{
  "arch": "vit",
  "dataset": "renderings of 100 made-up gadgets, each built of a few solids, in any pose",
  "mlp_ratio": 2,
  "bias": "all",
  "patch_size": [8, 8],
  "width": 160,
  "positions": "relative_bias",
  "residual_init": "none",
  "optimizer": "muon",
  "muon_scale": "match_rms_adamw",
  "adamw_lr_other_params": 0.0028,
  "adamw_weight_decay_other_params": 0.05
}
Rows from block 7 of a small segmentation model, named by matrix and row number. Rows with one number belong to one neuron. Each number is 500 + 40 x the weight over its row's rms, rounded and kept within 0 to 999. All counts start at 0. Numbers have three digits each. After the name is the row's rms in percent of the matrix's.
After each neuron's rows are labels from the 100 images, of 14976, where the neuron reaches its highest value: "patch colour" is the nearest of a few named colours to the mean colour under the peak. Only what is clearly more common there than usual is listed. The data: renderings of 100 made-up gadgets, each built of a few solids, in any pose. In brackets: how many of the 100, against the usual share in percent.
# fc1: MLP up (model.blocks.7.mlp.fc1.weight, 320x160), inputs 0-159
# fc2: MLP down (model.blocks.7.mlp.fc2.weight, 160x320, transposed), outputs 0-159

fc1.240 113:441527467525511513485495488430476502455460519527515498473461479564480458509504483540479455501474413551530515503465443490437545578461467481499492521519483494447465510506529470399516515583475509472456479567485530455558435444527463494558457552520587558523419556482462583493503450456465520509513501573520536485514533510472410531484451475466486436496551518463541533506460501504491536580446481489514448517429447500518500513493458444562486585458489500508520555516455471466479561557561434
fc2.240 111:459542518525444476448493574561459507559539553543529520565434505423542485517552452483486469467502486512517516527586470386485493504469467484519439610466485465477489505490436528480506488521554487475457413459465540512475405554539514512460495578523488500482515471511481446507548519550579446523520563467520552452507485465488490490452552523474417634544493454518544489484494496454496446502541504526523485537530495505547478442485512513440494472521550502498511532497556513459448514442527496
patch colour: grey (78 vs 33.8)

fc1.158 098:506550482570526525518512581458493460549477513479456517540526466565434466414584553467445454479434504490505517581506521435499512605525493467570524439507471486477420560459558469466552536551558597471458487476472524393459529452539462504452466536522508534543471550444529549485552436516476562504475510571497467532555535493468455545518477487525490489502478560485577503492479453532523497539484547483473504474501470523456502522474475501529485562432504469487499469492456462454485488527473493
fc2.158 113:494535515483509530453510505543479547548514454476505457450470481445519523558500492561495497564497446540452528533529461504484492487457530513438453570515501418528536526540432551467456471481489476471490448486501512427473497559493452560573600528521531475482600514520460498517500478474596548539474506471484493475492483383531503510507536530475513526512550434537564564474512535489422467525536507535461482494502501500433486422488524482468510431488474471459510582502519499473448585581564432
patch colour: grey (63 vs 33.8)

fc1.264 108:519521640455578482487509504538492554446459520460446544465546509554485556507551519478504545424539538485531545541478528438521476479449470485440457515440469521520477434493445479497502527430430484504510482523563524455515473493534456530547514550578513550476525475497550562437545472489460480455431501587509528494521463511496461462524516495495416472503497512584512504467472546466479443460503470500503500542525418469521577477499492478582494438530498554473558507484505515494441404521480519
fc2.264 109:442517517569534478456524526551506522486459559585519492443507513487561483537442524461487500515539469540499470440519552482487501450534526499489462488499487561478487539499578414455490374499489479478478486528480504477475462491484556537410410467421496403531466521478441547522489572539484525505507477449509461508492505482549524501453541489496491504506513549507543488439466479572504633535514475486521448473435495506493508588545428547480523495501498511585541503476547478510467582467493492
patch colour: grey (63 vs 33.8)

fc1.119 087:473539413465424457506529493508509514456487465531450489584422560529473488537508561512535503398475422528453477444554446534475561506423519536478479475532451458493533496480426451524426497441519486537479553389534503494490518542441505476515499515409543492517451506502501532503569516495522527467491449527487508505390528535524502442464489390508504484486494529459546467453518485422503519516454497542522469525504484478476498488517548532547548608545478472492515524512444480492510471472530506
fc2.119 092:547539497434448512535445571487451459459538497515482473494542464599542508485522496519456492453558520461490524531449540464581485487479507482514475555511554499497432474471478494512500497458464522501492424586531522447481462492568488469448496519507453582453510544495533425510515497516596497488499506461544507499569531416466590512422509528513535526504561468543564520494491493527488472472531412564501587514498424459504458401516493469456494480495445521461537470504559491476523491555443461
patch colour: black (48 vs 11.6)

fc1.249 104:436494515509443476496469471457506496496436466517506519463458537525508547468579560393527461538477495474454488536506526541432478435459537487539565448478495461475517483469550502549533432506553570466547466460565483497501452494491464450511569480499484495516493508568440525474430503512473526558454519522483506485543465488482523468479407428510551542426523504451485552446581475434482512556527480440566441500484481478491569514522524468479479493563556445537499550551489589574525493462487481
fc2.249 113:496502536529518463522493505480462486520495520492496500447514475503480431504529443500417466439571495477518532486496485557533478503487438531471440558576476533550470499443528565457524462514437434557467549506553546529504522469475570562424442524524455461530456534491515529595549510486507507544609499513516480477450516486498478523519489565534518431542513533540425384540497493513552483473491520486505509435482457473515476466451620499542483540502502503502509511413425449426504504543510501
patch colour: black (39 vs 11.6)

fc1.205 096:458475404565548479495532565508495580535481452525537554452426521548554545477489585447524521454537472515558515487537449490459532500480452461514502508507495502520608470485480435493468446453464624545485527458515466508529477498550438464424532540503524531535476461477519482463525505551541540468459483464498573559551539515492491542488513475452476495480479507518523555531569484552480527484456483544467486502508509568434534462548531496494433511479469519485500578449477492413571496490462443
fc2.205 109:496519539412450586541492463527521490416471509514471496524503459488372448513553472544478444533523505493496548554462538465494484533530456546522503537504533541512445561568575534549556528549497484504457547534503504504525493495456581497456502504489449438407496584585471522485521543467486451524467474566478445464468510450512487486504528468562490479525481487467536474513496467582544457502502521474538539537488498434447460490412537561542477492453539437457466502500512454534463443525550499
patch colour: black (37 vs 11.6)

fc1.316 100:439545572431545506569540522524482457528472505548491524485440480501518536477449513519564507470544508506523474454466508502459579575458412513430459548489504495474492547520495531525499497477512574501472532496463510412485516555531525455414519451462553530495513525492521525474543488519461548539525521490485542473518404505554469536562497532527532558439507527408477477526518474513450570549476572535509518528468510543448498517536468418538485461507540538511528529507437484471520431383430460
fc2.316 096:474523455532537540433512566508503458492523424563421495447459457460513523478514505477552460541520484529457555537488421522548480506500450462500468525551501455533485507486582490490423520478496484503538478458494483493481412517523507548480526443543444468508495486539430596543495510496507556566466511449522450502442511474478466476508501526477498459577452523481552546538483427519535532563374462500594480537528479458577466526492469537484494545492478505529485507444541585578507523529550493
patch colour: grey (60 vs 33.8)

fc1.106 088:482469558472542516514557492484449528447459436524508487384515510491518514447489526478472469467483553530421561460523450472538543545500493506523577575500525516513489480479493525475435565485470509593468478542488481553545544428523519432432457522437476555504483469486500485486500506545472461521415499558521515518598488485515431465542467482484450454511489547434487545460478544441517491584566475401501506510491432514459506496463560483522510496499431459547494516492502518411484490456554517
fc2.106 091:444505554500523575462529522485571544481473550524468465435575514480454542478449475543453500542515443552508529455512540442504525467495512479442508471536502513458430461480490481514487460501512450509475540495478540509497570488555567490488525502556498472490497530467466522538502515521491516494522602480585449461478492533489508411521479507420539414474488525434535397562476498503556456532434497536482453409464490499528434467613515552490447524466573555502533538540453521523517472536507484
patch colour: black (40 vs 11.6)